{
  "encoder_arch": "mlp_mixer",
  "model": "image captioner",
  "dataset": "pictures of board games with random positions, seen at a slant",
  "train_examples": 195000,
  "image_size": 64,
  "crop_scale_min": 0.8,
  "horizontal_flip": true,
  "translate": 0.12,
  "tokenizer": "word",
  "vocab_size": 67,
  "encoder_norm": "layernorm_no_bias",
  "encoder_norm_position": "pre",
  "encoder_activation": "reglu",
  "encoder_mlp_ratio": 4,
  "encoder_parallel_block": false,
  "encoder_inner_norm": false,
  "encoder_moe": "top_k",
  "encoder_num_experts": 32,
  "encoder_moe_every": 2,
  "encoder_expert_mlp_ratio": 0.5,
  "encoder_experts_per_token": 2,
  "encoder_shared_expert": false,
  "encoder_patch_size": [4, 4],
  "encoder_conv_stem": false,
  "encoder_layers": 12,
  "encoder_width": 128,
  "fusion": "cross_attention",
  "label_smoothing": 0.1,
  "decoder_width": 192,
  "decoder_layers": 7,
  "decoder_norm": "layernorm",
  "decoder_norm_position": "pre",
  "decoder_activation": "quick_gelu",
  "decoder_mlp_ratio": 3,
  "decoder_head_dim": 48,
  "decoder_fused_qkv": false,
  "decoder_bias": "all",
  "decoder_qk_norm": false,
  "decoder_parallel_block": false,
  "decoder_inner_norm": false,
  "decoder_drop_path": 0.05,
  "decoder_positions": "rope",
  "decoder_cross_attention_every": 1,
  "decoder_tie_embeddings": false,
  "residual_init": "none",
  "optimizer": "normuon",
  "muon_scale": "original",
  "learning_rate": 0.01,
  "momentum": 0.9,
  "nesterov": true,
  "orthogonalizer": "polar_express",
  "adamw_lr_other_params": 0.0017,
  "max_grad_norm": 1.0,
  "max_steps": 4200,
  "batch_size": 128,
  "epochs": 2.8,
  "lr_schedule": "cosine",
  "final_lr_fraction": 0,
  "warmup_steps": 420,
  "weight_decay": 0.03,
  "adamw_weight_decay_other_params": 0.05
}
Rows from block 2 of the image encoder of a small image captioner, named by matrix and row number. Rows with one number belong to one neuron. Each number is 128 + 32 x the weight over its row's rms, rounded and kept within 0 to 255. All counts start at 0. Numbers have three digits each. After the name is the row's rms in percent of the matrix's.
After each neuron's rows are labels from the 100 images, of 14976, where the neuron reaches its largest size: "responds to" is what is common among them; "colour at peak" is the nearest of a few named colours to the mean colour under the peak. Only what is clearly more common there than usual is listed. The data: pictures of board games with random positions, seen at a slant.
# gate: MLP gate (encoder.blocks.2.mlp.gate.weight, 512x128), inputs 0-127
# fc1: MLP up (encoder.blocks.2.mlp.fc1.weight, 512x128), inputs 0-127
# fc2: MLP down (encoder.blocks.2.mlp.fc2.weight, 128x512, transposed), outputs 0-127

gate.448 101:128135123132111171062093092096151144157142081132072200168148152120102160092134074111164142168098169136092222087136132086186120154125082142158108076104139106142139156139060206155153125088142108137140121149127111159110130066109207123098168126102166118070134151150090118138161142119123121105156111145142094096139127171115111112097088104147061109171160192125144173128174110129138159126125
fc1.448 099:169130135152114119108108113149117148147189074123056185188150112094143174122132070188177129118068081114117170116106154105191151128165120161120127098098145133124102169126076131115147124130159071105124123074151090135110187092095161098114098092173092113060193129181108128181163142135158123076153110115132121091128137078100121071114133147105076105117144167118141167137166093148110166176103
fc2.448 092:180112158105134066160159172087116139148142121131100054111167103118141094084162099163138121140116100125082187111142118178136109145070143115064167165170155105139089150079177085122117137113106126134125110157126142079130208095159173114138143117109118100122103137117099139129042104113161106094129128061111160119103113155125201097165155093091119119069113192139167096131124217109138144118142
responds to: stones on a line grid
colour at peak: brown

gate.388 113:093131105126104216100101176159083140149118094146131076134153134127098151134120141156144122156138176144172113097183107117094179145137056156139172056105150117159187092100128149142105141181159167103160124132144156087126076100136100199106170146111151112155098114134114109133132111145106064096068122098165137082123188140112128111152164140157139074184134125164104137176084111190122096097066
fc1.388 111:161133154165184180076123160103137161141120124110147066182102135097140164160103171140145102165091116169158127126150146127100111100115131145155140108063128108102154122109105153100127143148127134135153132108117122070145108135099180116145077153167119121104119190107084155133142175082157111074040136133195104149134116108151095123098171099151112096139137136177131161145202135155217044053116
fc2.388 095:120154164179143094145148117116116086101153174081132127134149080167126148174108165079110100118131115047146190067106097155107126129128175135093175076080161117176060121080100097170165118138147144115159118148127131097169172178112098136085095131158124047119150082138166172177161111083164149141092143097173146148086172149162109165104150145141087152145140096091083088155157141106124115157121
responds to: stones on a line grid
colour at peak: grey

gate.188 105:126090143153145145148127144124117143111068105145074131113133143169146163179121133061130126206121137145121134107131112112122157099144086097138089128190130109133182145077141160131110143170110078094141110143115156094113077165167175150113083119107156162126047091065063157110120178188090135119120154171129175134151153129093082120094101196044134104076180130086119114105190129154144139127126
fc1.188 102:119156147135119090077105160088116137071103134163128133141162157090146092148116180151180138161182141177134160101087083155153121151158155103069152129126129088137112057088198160098133164067097102160118069141127170163144150176161127137111121139093102105130149158111136094132094156190127122125091162086118127120120081086067177087188149143109055130127139051090092128129141152110092120163148
fc2.188 122:206173160193123150116146194116133108066107146022146112072130151129130105125106183098126139157069106125165136118152127130131115133105114187115143116134082145111152118167123112095171157087110033175136137062181157092138110108153078125104164104114095104144101107160121057155127167067130096147110156136084123099127101159098142165110164132160102140201143137135120146155154143134155123113124
responds to: digit grid
colour at peak: pink

gate.269 089:100161141159110120088119142088110139116123136082122130107154153136158147138110131070075174126125088107100135148145172102101126090093158095125146054118140128148097128139121114134115051144123152131125162142142108152084145108208119153204150142106106060114157237131149160192064101192076077162088151148149146103087160147101156117150153113128143113091190144145121089111187148148174099133132
fc1.269 099:117137127146091137094165159111135112110099144137143130036163190188137126125112137106080155139134091094087082147158134105136119094089175135175135107140142085097089094120055101126076087143130166126084137141107093164108128091180105079189122126137125081093170227172123114180074078176113115135100125130099115142093165124111126138076140107140126072086167143116180145102155137090095143134094
fc2.269 103:117237162084143139123113114155163180114094081146116162120112180136116174099214186114120145120135093134151083083168120142188123100124112162105135134142173108133171130183158066119093108195138101111187145113139175133064174130155112138099091137131112130061118152109134120150095165110122112126132114098214156109132069098151159125122157172120121073130105133096144154112128116094088109097141
responds to: draughts; stones on a line grid
colour at peak: grey

gate.94 085:148145078173151111147099117160144169162097192145097077104146162090132072118155112165107139134128144169131109123127123113076136078202148137172134129087104151028183128099097169103083132139093145176113119193139128153150121126166179171143137153066087115166106085114126099128172141146102133121066134112141178140131155165145099176135124068154149084130155138121182134075131123046131149141114
fc1.94 089:123095123116044191133180095124154098156144093116174157181139089158137186144119094049136147160160112155147108173141157092185186151092137161097073123105128167175143144134147110139185110179170119124188113139095104135125128154113129072126129086130161118094072109072146138117104107164147167129159135151108136115152126117117092070079152108109127182155101168078082133108151149138159175077092
fc2.94 076:156103071132160172121118156168217132154100088136142101165187082147091165106086132130145128109165115176122130094133127075121109131163108166138175078158106137129066180118118157137138110107151163133199087075127131151163120113137149155114058198135135131185112148124130129117130111128148105068179126168109119077121145151154103193082091121094179097106104161152124136111092120175155181186104
responds to: nearly empty; discs in an upright rack
colour at peak: blue

gate.215 101:150191175144066155104137136105123130141100136103187124122111079140090116095220101135183103166132182131151123107153131144093145119078124125138104150098142133118126168116123125139092118124141085194133137143179165157141064187073136135101168124130149087113087151133122145086124143152110145130145115119111147075121224133168074128082150099133142126179103085119089148145126103198080048093090
fc1.215 097:093112076106145076223100138078149164133234110114125127096132184139122169101093121079125136105091187148130131145120060131164122165098102080109174093123116103120147112098142172138150155115156132165113177150099061104183131154167091130133132122086114136177139133089130145111172097095112129130171116091118118141131115153119135122162181211096123104097154106119149135089104133142187199141152
fc2.215 088:129096153096138120129145153076175120175116109136086084142098196106102158169071116122138154132129212105115108132109104129176144164093133073126103237138186163148156079193160106113138152081127171131105140148093146161154152160122155151158142103134123119176080123114133101129076166148140161149156163115121090120144076093109078145120146113136109140064188170180179160121116123189121137139150
responds to: nearly empty; noughts and crosses; digit grid
colour at peak: pink; white

gate.332 090:147087060115116174149063209100077129068105104114152068116094135148119170117152133155158125161128106114154176135100160157143098113124129104168176119149111161125155163169154154084140121113121095137216144127103150172095140118145039119178106102134119094138139131073085119136095100145148111068137087122103146091118151088200149147119096165151165176083117148155119123114100154095076142094168
fc1.332 089:178130138141201136137143111150112145114103150099130156124142136126127129120128155127100088143218181103091169117124120105091095170083159141116112103130059155153186073094134119109105132078213160148117098113105080125140086150125111099098141105134148112137150201087151173094132082089120168092157149090099094087129125140126144095139045149129131135065101131050154125152132199101146109171088
fc2.332 075:150130121096102130155151093170103113077147071067055066128166137073137067194103124125175120111123134142128115119119112075102123166147152136165095205157154152131131122117119089118115131099121179190137111178115116098101204102075144132168137157118117125133154128124084084150146130118118121135181099176209177129092171117082101131170125059135110080136159080134126122093086125135171134129113
responds to: draughts; second side has more
colour at peak: grey

gate.271 097:122079090109063165111134124094070087150131120141125156122107198156138124123219128136164081130166112211135093103121175084119150050171138121121149066145053141123147125115126105107103104134097150153085186099166144082156116115166149143077143122132142154160070075155142129110148114101122102108131160078130139141100116117167154120156128158133068069133126167162160165158155099097127094173160
fc1.271 095:092172118119150149122212159103089146141169097134121141105177138087128107097135110127137177162148102106126158161154115145122106135115163132077160215117151153140128147105090066114178136111187165114145124036120107063112127126115100106125115123212091088133120154185089105097135106077076162161149069162132153169104147126128154181115142099090130130138206115145160088114100108161128124089167
fc2.271 088:107120067109125185114105138148103112117086191111132205110116156101177131156200167174117083088112129152061154114138116104177142120138082093093129148123110174131154162114109171095115124149106112113114110170180155126144095120105111125114109107141142215187105037156110155167110097136085141100148113160085125137126090124124163106129111079112101170125145165072182100130116129105189090123063
responds to: digit grid; nearly full
colour at peak: pink

gate.322 103:095165101058061150068175124090103115123159078136147138158113113138121078120129113089090131132130202102123152103112107108169166164153063195145145090082116148132091129147089127119127117064071071182116160084085112146113136169145172120097133137089150156166094087085109125152173157189101151172142089122109127152132183138106151142154145141157121107083148078133143138078112117179102116161176
fc1.322 093:151115135093119151088141145111131111132131070154124148156114141138087033182088123115117139114115174163152146115109110138157151182109089212093216087078186133099140105134089176097092188124097071110128131152089151163094194182154139105135156148110106162154128095140135154142134125187184153136133137105076091147135174169133151102127158156094094072132125120149140135117118095150079092150181
fc2.322 081:138081147095102128136167227118107134118128085092159137142129132163103133191116117059117114174154148088163114131099136143077094199164141143125149072111103164113132190170119144124179122137109113153112037147187135068095145159119136110187157115106108093162100149137091094098115109106068108090124150103050138114138147176121113126129143128099123159096164092113137130131108203162066135142125
responds to: digit grid
colour at peak: grey

gate.455 099:118121153108158123149129092132176183077079125135166109135164129081108161086139106149095104134127112138128117125116078106154109156156139064097120211167115192093144094081168072154137126157165191149124088149147154126100098091136091073161187108123187112172115181155134089107125106139127159181077162137135099124179082159131180098153086180094117103115107126122175134090155135156159126200128
fc1.455 102:135163090179124139108133104145141049194158099127133116180100151116192118156127119133163130153151147191142150183093106166149087098157148107191137148090131121121108107200105196088070199156087118088147137139063082115141189137080123142158141154125100142110089104151117144137108078186123143087145079064090154164118129098110119155080128107141147160153108089126075098147113127130158143125128
fc2.455 095:101107105145135133142126065092084140200096111114118177122131120100097095141115133177094140082161128140106113127135162113109153128099174165133187127083146110161202165147122164143116147098139186163098169121170155119132170073078159085101124079085130104123149171080167148041139092090122160119124079141166150121164159158102043119141064127094148120151131176115095148082111129087096147112091
responds to: discs on a green board; stones on a line grid
colour at peak: green

gate.440 100:134069106134129125161092173119106131121097125099161132080111092109146205111144101099131088158069143135126127095101091146162178097147177085160118162188101118080086130091127136159124198131151125101155125127170122128141110123141130138131097139157122092163093096016108090174126122153142100153109092111127137125159099085141114110101150176163194174123152072117024087127150111107175169126116
fc1.440 107:116123141094106120132113141172169109155165117094114180142159092127140120167165160092148045160174158112148168182081100093105117082098084130139050196154161164097123139155121127150165103129131100074131159082109192130073073175128139112125092122125167162076157159075159128143189173099098188157122137078173163133118124090121143094097105102135138104134122077171102085119108146109158146125113
fc2.440 110:098077160099125113145149123136160155144138113149135116174150133110102139177156103113155115073184166185074127176104140111099148210061116120049167170163126083130174104094132140116077144099111157122105120144148124144125104112121114190112184136158087186162092197156134106116082114101165203099107161083088144102108108144186150085113082116120113116086093120176143161099128121166139101145140
responds to: discs on a green board
colour at peak: white

gate.312 111:166183132128173092173110128131128105144104072111138039141164066107168162153089115142098187178134153104157140096134077094111165195150077103126107091141176134060116192118159134130114134145101116183117155125138115070075139146152176129089115078185086148088140113123111182140130133099099154100110135117140151157148145182149134216142118113113119111178092135107121108139130085119142142110183
fc1.312 105:153161119126076139085079103079128148153113104064108084112164137124108142203125182103192162117134087107213114144128118136111118147134113095148141096098133154090127162101094134102072164107145104142172206152067084124124123125157188129095168062140094186106106099113064126081147086137135067198142135158153142174143155128103119138145106113080117161124128112116117154121143118105145180175143
fc2.312 139:132073114133118129100146122132115143143151094104094123126157073097145171109118177074084150119109118115199146146150159080124159212116154139071173094088095109150096109115154132126130131124184118167147107137150137114110134077150126087154126040160099166082182119138166119188087076056141142105124119097130132126114210090145108129130078109183124091178114165116188125161091134131103092168108
responds to: draughts
colour at peak: grey

gate.20 101:160132144080124123135141140141070115140119137092104070135133078153108146176057176171075139131102169157106096189066095119119151096138105080108162184131166079138139127120082157189135157162097126099159180159178102163096131126126152110089171125159124133137013135109080191105146109123099088120129085133149108116148170079132164149126112137161086111123131167111126114161143112142070125171094
fc1.20 096:117163138112131082148098121158151122163156192107144087193124097112075125206084146147140146123104114169108166182112111095163077107157106097136135151132153125128162131151101143122112101157122115172089142148190133163091118131147160095128154095134019122181079153104152175137135149106130119142085146118141105117137153115096129155126155079103053136100043149141130201149171074136139080179139
fc2.20 121:152134111142101100132187131099147072107169155094130147123124126164160124154094156060110115115067113111156167172093127142156102124174130146132180120191114081168117155122089132183105077130119146076107132183165176138086129153132093073124116081123113152144153164152124096155103096132116142194081173101141126082187183181115078141104190066172107156086114099177093168136126149122131094158140
responds to: nearly empty; discs on a green board
colour at peak: green

gate.43 091:157132083124064121196165138140166155166111136100143131157131156169104108148124099166117159215196081097082127135113123096126138146117122155176185157112145134170134151139131111132122149154128140099143113097114135136193099036102150140155142096166093111041071146119118131156096146111069134122119137164147118115150143071124097105155096080187219163142088143158112112146108144096102147125074
fc1.43 099:099177094130161160113127116114116239079109140123154105175069070111180078182130170118159072095124166159129102142155110136108150134108154138150089155139119156108129115125112101090146148167121198138133043171096104109084106130088163166116122111169174123131098105092182109099149208142128134085168095096138172108138116108113115098104167120083117136109213139153117106122142126108145149128165
fc2.43 131:116105123180143106138176146138123122107126178134159164124082115139141091182070161117119089183177115066194103178122121150076129048183172108107090075167127131098165099122079190124137069161134046126140174067110098096121113155149111108151125095129154133119128140143122069117113141076125109107169154106174187103113145115105112134157177106101172120129171113102159108075141118133151109161135
responds to: nearly empty; draughts; stones on a line grid
colour at peak: brown

gate.400 098:104140151129120069081089058141125113137174084128141112139166103198084134113140128159169095155085140139194107126170086097090150073122157180083133093129105131105140152087094126159106158134166150148069106079161132080152183181068139090080186130116089153075183124144197143116081163119152112112143109137104160122091175141085120127113111128091175102115135152098098150123095158154089109148118
fc1.400 093:160120128190109104110144076164132160157030155178095157115160054136125124094163129105113127150132131181142109127109101141187099063154148159119097091112105091101174129092134159158118116130149048162095126106153115110094146162184123146094120131137121154153154136188157122147143169143227112132114085148120083097128089127115172152110120109151136114119113177107041153102111183072148120125137
fc2.400 120:158147131116140067134147072091090124112144131058110111100136105135108140156152140179115099153128126163138163109134127138124147074114099143112153093085157159181166179189017136115079138182174119082074166086059147148168121161058149127144134140132121152134119126091191123125179127130196100086089162077129134116139107146166135157160120149143090124178122092105122119106107069097090143114120
responds to: nearly empty; noughts and crosses
colour at peak: white

gate.477 092:153192163183117177139146137156143149143081150110169131099185120091181087104131109174114106167142149110066135105124118102094076081108147175109186154190126168137156072098128173090089148112171154088137090148141152123098096131073166128162131105113118160148107105116114140128115157158153136097060145179145134145134125105131073145164172092117102177098104107167091152104112158067192095083079
fc1.477 087:081119073091124125115092117146177144141143092164111188174078118128099141156105101054117169116106107150113085142140087155149178104163082097163118142070112126089096153180195107136139100160103123162090155081140149182111149074130159139080130149070128130084158117149146131151097151105065130149171116095121152180104107097130207084137091126169171122158162127140096137118120164124139200169167
fc2.477 103:099105085051130158208120166143124139094110160115149192156131241074180182099136150087146112084103084096102083097078138114119150156088109145142160122110147086068129116112149186094150116100167172134129112136144129157111155103111126129099086097106173127152128131076141146127097142195149090142125107125150049139173152137156165083110131149071134120118131125172153107169136108144105143108155
responds to: draughts
colour at peak: grey

gate.175 110:166089150143110129147107125145074085059093129128108087112127135103086098108162092140096114094150139150126127091131077128167156152117144154112144139096211140171141056097139096132175060147108082148129110110159127139128182103101116169073135113146119153075140134128159140103145127124122112174160120080167227146176100098091131170176143106198118080172143120157076156161195137111167124097137
fc1.175 103:159153125105117151166094157137093145108073128114070117135071100148077070151163112142126144077150138170117108101138120135142157116190086132102180131076194141178171113157122117148175097139109117141103119127125163119116140139108098189116120152182026097128125082173129095121150142106144139156149084102137194110134152117116133122134208111153123114094185141157083161086144157134090079215148
fc2.175 100:150114111052119145147184186138094066150142112110142140109150145075102125127100155127145151106121185161169143138159127126149179116195098126110122168193112157148169173127168141098099073137111101146122104145158152173140127108106118099127133111096131102120106161156068149103111169145133122187112097071035156127198173084181099138109077145093156152128140155107129148065123174096114123071169
responds to: digit grid; nearly full
colour at peak: pink

gate.58 097:210151204084144160147139102078138111086146081100123074091133141223071150157082136103061148139138125112070169094209158133099096187147147161134156115146159088119110118175132175150195138169131138162175124120106145077144142134129112103200120126140113173105079155100114088159107134129102117111110148129127153112177137133122112114101136148104124089134078134113175109121154123135109186108110
fc1.58 107:151166158092168118133133134152187169096211123100166148055097121128080129118118138073104136125132094128063152100118143114147144105145101146148130138152118132144172112144094111136136142182113104099200182113136183090153153120145130095143148097153100150147114094167204122113090126135108073103160137117093148123144105139085132109172109073174125104090154099083046177103083154114111031115098
fc2.58 125:108179138068147152075108082153184111113104100126132119146175136141113137141139119095127140161167091115093149112119112106157091089166084132104100085172107167114174192090112075147179206074181136097185121137133097121080063081089115110067146160170106146118170162107117135138165107138126158138139112064110156180095181073115106115123100135139096154090087083148109163144152165115114090159124
responds to: stones on a line grid
colour at peak: grey

gate.284 098:122220115182095097163143171058121135100086138176122154064082157119146089118110146103140097170193148127106148107115115140122120110103114172156126121113125049114115099101141178124185179060137089121175080171158110050148117119102093144157134130148094115159124099153109114136179161113092129116101192121174065156113140074122173109179136108095136097119130128107149113140136166104165098147109
fc1.284 105:105082174153120168152147110152161115167077141042106146123122161106139169196138164068120100103059107119156131096129113141138165089144113085122111141156094125160137146134155125104197097158144109147132152113090141132127184163139185083108174126096173113115120123071081114096117073169080111142157124155133125117144102138104114205130179164172112070220109102137119093141140120090136094083100
fc2.284 114:177121109119154146160141133118154090188130100078161089109116133104114120105081176119130188098166060114125143069145150090148060156119101183121124100175185151098152073188064083103140135101156141100100145122202101100106135095116160151151130116099129080163134090151101143159146135130134132121144146096149161132139166138179094222135159120193126076107145171114134170128187090152111134115115
responds to: stones on a line grid; nearly full; first side has more
colour at peak: black; brown

gate.119 104:177140055137125111108107100131127164139083112112141146117128076163152110136093146065191173115157099114149113103189158159200196086134172201090125120132126157083086131102166172111126146111147194130209154096080101108106166138141173102135114134140174131094139108099153146156134084098116089122074098145129110164164129108148106129136138145091118129101146157071135088076150110087088104188144
fc1.119 102:156130099151130105166124132096110112140125103157141106127130108143141067175131125055182148184144164145157089182117106145151118182141109183134106047137155120142139079111150175197064147127145129187162151111095086123101136134125137135102115185124121117154181098132121166131146031141110167123172056140141134194095150140140140153083125126091091123179136120167104073107183119103137103149179
fc2.119 107:149094113128087128086131135149097083165178125090088119127123129066066118156107166159121170147131067132146163123116166148110157193123127138189148152044039179195155149097179169097081144145134148136147161171097151116122124098096158140134135075136132137141171106148127104138138098105141097082160124118160072154111103095173153129114114168110139155124124148133172102122114174087071158200083
responds to: discs on a green board; nearly full
colour at peak: black

gate.270 099:161116076152117101081147133107138167142099148105124179125132143127174127134104111107119099149100071110114088114165080139157159135183161174121089129125120157193134150122105076098161091152138119110141164102104135061137091124173181063099177140116212066064142103143128120160172178108157107108079131122134144157149111139159113129054174140117107102105118149055158173151161144062152100165098
fc1.270 106:142114081137137108142182108132172133117079107103163142164089210092129128119180161110093127082125121159142116099131108177210115100138124154130100174148087211111129150125162152135120116080181146161119126112111091063165104092170134063099164183128168058107160116176145125151173111120154136131117184144110148154122133112172139121109114161135098082082112130086177141155137119106083070185155
fc2.270 114:081096116130154081119101181156104095085104147177177136168166156053111178108123089097106110189131117123130131184125131130147154161099137113149165143116104145150108096071062093109132094095087100105104105160109128108118076095118074176100124135102165123087090112082117156150118161133124086126111136120181150118115130126143202138165089089170143168136093169147145156164127063137191125071201
responds to: stones on a line grid
colour at peak: grey

gate.349 094:116116100153173168177118166173092172101121112148186068088098072157158125072104088107094185175119129119138116121156156122082117141141188158102172152100155137147120123100116166142174087116147150150122086087126087141111127105080130113128112162120178128132121118136155124109134105107137106098098109091171121109123160091107205179199183094080175122166122082165200060141112091143160112164119
fc1.349 102:106133140137081136062167070125173093136104145089125164202126120111113108208146113129117097106121130145090120134113074089129146107076070095146084106107060121131154114209190108103106138151086133118116158188161128137152112143127188157127146044108109149073116123126121135159111182121073110138148141136100097138129114115138104160080121201175148122126150130115104141154184160072143165079125
fc2.349 088:151126047101096117128080108078071104116120156053178123110090156093204132139163161151052135131115105135065080094146112130056160127161175136117151120142167109083109132119090152152151129166141138121148146157175152138117156156158110156142178084206102093132100129090179150141096110108173096077116106163180127154146147087149108173112136150132103118148169124167161175142166158109151124152148
responds to: draughts
colour at peak: grey

gate.370 100:102127132162151104189131124100105151128104033165127196057134121131042143076162084123168147153100152154162104093143132118162117086120168122153104148143123164176088123129061116129190124101110091136182062119062096064108115141121140109168090118094147118130130126160156126126135145103153143123150141141146131136062113146076093152163116094182151139134109175185138146156130143200144142117091
fc1.370 092:102118138100143098091107069145151144091142163136139070143163071099113063119093163155106181110191134181105166171122172169100109097175100137109098158140083141145092180131181138140094166145166128135135143156158118104131102119132122122186115155191114067109070106108120170037131165164151112121083159074117091104173154104163102099146143077132058143138133148114120122094091146103097137162142
fc2.370 100:152136123136130147101141111153101131113176113080108176077122125138095132109132161133150131072130164121137074205120157087085166138139104125107178151059152165137201151155167125147123108122141122123085090078183165137160100135147149149168163125080107025170126107116141098168136148096160141046121097118064088109122148099158105111134104169118156145174120168117088080186143099073108110150136
responds to: stones on a line grid; nearly empty
colour at peak: grey

gate.9 102:078162087107123126076136120181152164138161122068113157073099093178117164099165151144112167098110121126148157124136182144180171094092097183159155101169116138108054185097170147194147106181111136052130183127153138151188158089109084066116087130113162147139139137138150101134127101129087109076115115123146108118199142106127135099124147160084100136121128191172182128118106099114124113109108
fc1.9 103:129114154133122142070105128110144107112105099189174106138148130110099127144107115139136138121151172127139106157134160099161157116092181052085128120146114133097124131185096130160120136139085129048128170146191127130141106092095104114168140115157195146098075190141145120122113155140172127155081150140131116102111157083223077174145101130137173159129092255115119133112086125103114137144135
fc2.9 111:134124088117130140138172130162144128131154150208093104137107137154156185142118118115095138090088112091118099107151161090115121139129129100137123112152126111095153096105146124140108151164134062147159116041126164121176092148121136112131116093069079100154089125105082133134145217171185110099095038103105095101082077144118196176103075152112111181121145110160112123137200144160094101131187
responds to: digit grid
colour at peak: grey

gate.383 108:150126129098066110101113126103163150091129159115087133148103131143150170131111120147076149150112092159086134159117105112135092092086101121178131134132122144145168109072130135127120178210140112151153057123146240124125140125097086123138148162121154114124162145140096079055112157142040157198187092155127095171132120081076147158149148139122104166079158150132118170154117148143066104161153
fc1.383 106:086131136189095087121136159076111146072078128109124079088176070134134177169110147135119099175150162156150099147150119208132128137088187153148110204111199077072096149125159063131106151122142096144172140135104132150100121149087161175170106145113119142165132124133082148118087123108130109082093163108110118110128156138123197069162096111097115108125147098105116206119157108122166102164152
fc2.383 110:125144129186131121166102126169183097098151143090131160141107072177124092106120178099087134136117160100161114114120097139100175086114175125171156054101102139116118159174092157144187106099126101107141093085135137138098129130090085105165115152163155057214099122130143072141154160132103107145037101187109177146089140165118163167127187130135090125130163074139113143160169090100128118115156
responds to: digit grid
colour at peak: grey

gate.91 103:120150123145134145143044099151057134129112121148142112173206134157149097053176150134128187126133075117186143156126144122141125092066095152163108107153098194086120142152130143149158127127191098127140115095136144114153165164168118151142140113138131131104153116111146141113120066131074161130072105089183074137122224097118145138139072107117101104168091063126107140124121147117145144118210
fc1.91 093:116093118146086134124167127177128178148114152067104123168054043124136148104081143140138090109083152140092135096100147102117126128142124109122190103126165148161134134110142134075099181103048173109204139117126121099117148128099127064130150128117112065141153106168108080126177139096146161166095183137069068146104133138119093092190087139112101173150169144108127164138137119181165077135111
fc2.91 122:164147154148194137129136098067123104156154119171146089142156139119145130112131106059106104193103134085060151103157138140055154021146147073103105161126164090107112170154105117175101138110151092129135107113098102069090103142083130156127184121128120098142111185189098136126143152117142161136155132131100129119072168166143131168162122149091154147126133142139072101095183122103175124206131
responds to: draughts; nearly empty
colour at peak: brown

gate.117 101:085075144113136147153185118099102091250125101069125093107179136085113085104126094176174119129132099144064124192161105153131104152085122116130142068121152128171155093104122138135145143135144122133100083123090159091149124161061074154066081168101135143152143097184134143126150110159144120114191102079102144102129147138082158146175119174153109116134148090173129115105153152123162110181124
fc1.117 098:107085105146156122101132110145119119179122119106132114127108087131143137108163088183134133151061159149118161140137080123121060153128174132123123125115163112173131098110081140103138140134112093168069100162063166100153144145088104142077086202094111160108099154146107110178176135139074194127159150127156106087077104131088136186160125183185072181147124109199142149141134150128166181123195
fc2.117 106:132162196179179051066116181102080128172079119108116145150132058162075133132125119133143137154116129110159152148094114172127162157161134088111117077200139110119096069164121130128118103142132107133172145148083126121153141154114144096158137044097089136162142175182105132107151184178099145140135143123097142101162158124087130125137181180083124103077153144143139096105106112175165084076146
responds to: nearly empty; draughts; stones on a line grid
colour at peak: grey